config = dict(
    crop_scale_min=1,
    mlp_ratio=2,
    residual_init='none',
)
Rows from block 12 of a small multi-label image tagger, named by matrix and row number. Rows with one number belong to one neuron. Each number is 128 + 24 x the weight over its row's rms, rounded and kept within 0 to 255. All counts start at 0. Numbers have three digits each. After the name is the row's rms in percent of the matrix's.
After each neuron's rows are labels from the 100 images, of 14976, where the neuron reaches its largest size: "strongest on" is what is common among them. Only what is clearly more common there than usual is listed. The data: small charts drawn from random numbers.
# u: gMLP up (value half) (model.blocks.12.mixer.u.weight, 160x160), inputs 80-159
# v: gMLP up (gate half) (model.blocks.12.mixer.v.weight, 160x160), inputs 80-159
# out: gMLP down (model.blocks.12.mixer.out.weight, 160x160, transposed), outputs 80-159

u.116 092:144119096167164107112088130151129117130149089102076119152117135149141108124084141111111096114128124103157160167138102163112103125138089115165145114161146148113149102126133164108114127117114121117154100160125132165164109137141153096161146159
v.116 095:162133149115184112089111157133115113147141123134155159137153141143103104107097142133108108116148141155146090135116151149092167094160094151183164114155144093129136104115144116112097133109127199171114123148123097158173099142123137107171113144
out.116 097:103153133107098119099132121140164131150159132140116141112145128098120200120151120107110157130067151124110150132105120091092130152143137152121085125103108162111131106155138117151171122147151159117096130130124149111045113124151135165083131083
strongest on: rising; grid lines; scatter plot; kind: line chart

u.66 123:106111120130139094130100172116148141157147104114143141134077114152112166140138098135139107121159158180179113168102142153136145138121118113163179126118142108122094177114130166125090139151122133111109131128121077146156144121121149101137167100
v.66 111:129097137124154084133153173166171117116133115115129138151149139166108145106146120110147123085125170141175130156108174172097143166136145110178155150111129117102108145114120159141077154096150121146152101119124129123144151123143154109147173117
out.66 116:122114094131134116136155114143109127105113142095152123136132095152134135155139112147076204151086113115104180115131101091127097115136171161127146110101160143126154107122115144151168140114163103145085138163130150098065095114169122155119129091
strongest on: rising; scatter plot; step chart

u.62 075:130108130113116142162168166081124127112157110176128136109161122180105108140141115133149111114119163153144134131115116101124169184108099165131115118058106125130094136111137137139123145136112153158135137100135145091183162129165103124141135115
v.62 071:129127078092137135067126157116126141098118134111130133119113086119131074143119163091122080138153154177134167121097139166115127092132109129108102146144134082148140116117119130153181121158126143127133145156138131144172144114142101134097091134
out.62 091:126156132138142149117078141167103180150130116116149149153069142114146094114158074117153127133125165089128155104145120140123117084105162146112102123141160068111179121129149141117114130170122106069117155139133150166124160114114143146124087114
strongest on: rising; bubble chart

u.125 100:139135099140149101127128147155146131150134119139161089135110131109125140142101104124106158119115166152112142163105163164105129132147149118151129113113156138139116117107124138123139101115143169124150071122137080141133115130082143097127104165
v.125 097:131121158167153095100135105132119150117137088146097151158118130131091155084129166180143119145117117122113124160078094123170087145145102138142189124114147121140130132179121133134144119109109122127134132118089156133130145178169121114152103104
out.125 095:159160147103138133116127132160120140134143141119159133118156138141087125137120130105096101124110096125120112126146130107162136110126125126132108102153127132064169127157132080080176091143147169089082155116143183146123149153138160148105179126
strongest on: rising; grid lines; bubble chart

u.49 157:135075147135100141177152099119142114102125113088143117102115157121117130107104103187161143133098104175133126105111093118143125138131093116081128072119143121160080156139090110110128103153129104141132131120135106119103152139113136137136119166
v.49 097:109112139139152109072127131171094112126118132145130168151157072149121138131083162133097147127149150087140111137200126135116135126131133155163117107118107120121183159111121150156155135107114157120117124108126159151179117116123109156135149112
out.49 135:133158132141087126175093131094173154120116103119141091130148148092144111098145106100115124131128116128111106109093118108080122127125098096099115102157120142113119123165159111085111110194120102146149122147162095143117110149117114142147143130
strongest on: rising; scatter plot

u.139 107:149101145121165108119111227132129141158139057167107154116086110136121168141149132151147080105136118156138115158100131152092137138117075098145128116132166171121111110126119150123130154138141104167104118114168119138135143105109117095148150081
v.139 100:114095157132151132133108183116128094142151115125112153139113109191089150157133123099116129096161150130156162131112140153105138153114056073164156102115111136107122157125120147091064151120142131157136138124155095154162140140124113127163163141
out.139 101:121137148136113143119129135128141153177136147134111119131090146177129121185110134114138156165119101136118163103100094086120126094154159148124066120116134126073148080101167158125120129135152146140091127117061134092113124134147128159124117109
strongest on: rising; scatter plot; step chart

u.146 075:138141129146105162166155164142149107139126062100117147165112090151138128136107139181133151108113174105145145132138098121107161141103174127153079145128148140168161100092134118128159141091099151117126140154149138133109150143132148155115145141
v.146 092:122117128091159149146137157152081129145113117160141139127120164099088150127147085111139157111131060148133165130131118113111110155140098112071141109114131110102126142120081132093115123085125112117116153163138099117171114153134135124133149160
out.146 080:105150137122119132079159107155099153145112125151139125131161133134103069139166122105101133152186144168127086115126143145132119128123108101145162144148135127143131106111149102163140130133117101155100118160082095101154129109159151152144149139
strongest on: ring chart

u.131 090:132110182146163102090102113152110156116116137169095129138188131123140105111130105123150142154164122101102123103097123149094150116120100150137089121125145132129107153130104133124087172146122163126106125157134145134152140136122108146142120090
v.131 088:117108150149143114127122136086141131135139108108129150078141089141112103117124126115138168118129084109158126121081138124116159145103121148080130100142127133113134172118121158153112143144106143136073091131136126084168141082123095133097126168
out.131 094:142130141161121118110153134157139102136131149144140116111127151136100138125119122148116132113091141178121132153151095124138108162099150114142156118152130137079125119149126135129099085047153121122125128111132121110086118117152121120155107093
strongest on: ring chart

u.123 077:140134092137147119106107128143126133131110099209129155125116080126100128154094145115108104163164118085143077170127143134089166125173107126125131114115138129129124142128140134130126153071169147110101084149145128152123128176185157118116115120
v.123 094:157148078148148144168140161096168102125136145116148143121123117136120150108140115130152092117106126118066164132119129125116119106149122144112118088080131143122122144110130090146108076125119102066108132130119112133169143137145121166123125126
out.123 080:079114082105113100110117120121081123113088127141116135170139145099101102105111107117187151171139137141146125140103111124167127149117128132142098092113143125123098127111096139089132112084128125108111164105172090107154117121085102125118136177
strongest on: ring chart; radar chart

u.40 110:160135107177130129129151128114141107102128115141108142121120047118162084098151165146114104130128127169125145137134106123145137124145093116146100103102174148117112165122136144151135140112092135094098121102126152139171126141132127129131164100
v.40 115:088163113128111146132091162122102135093177109108136144094141115153126115136140119128131179155092137142157153157134147177098080110126147147120080108100130135126143126070114168154063125136107127143104155089133104104169124140139128078124107120
out.40 114:143110128134091106102184108111132099181114160095130087108138089103137119159146155116113142116132135118137101104130147107174150166182127141139151115106113127107087081146110139129141141130123147136146116135142168141154152141097104107134109124
strongest on: ring chart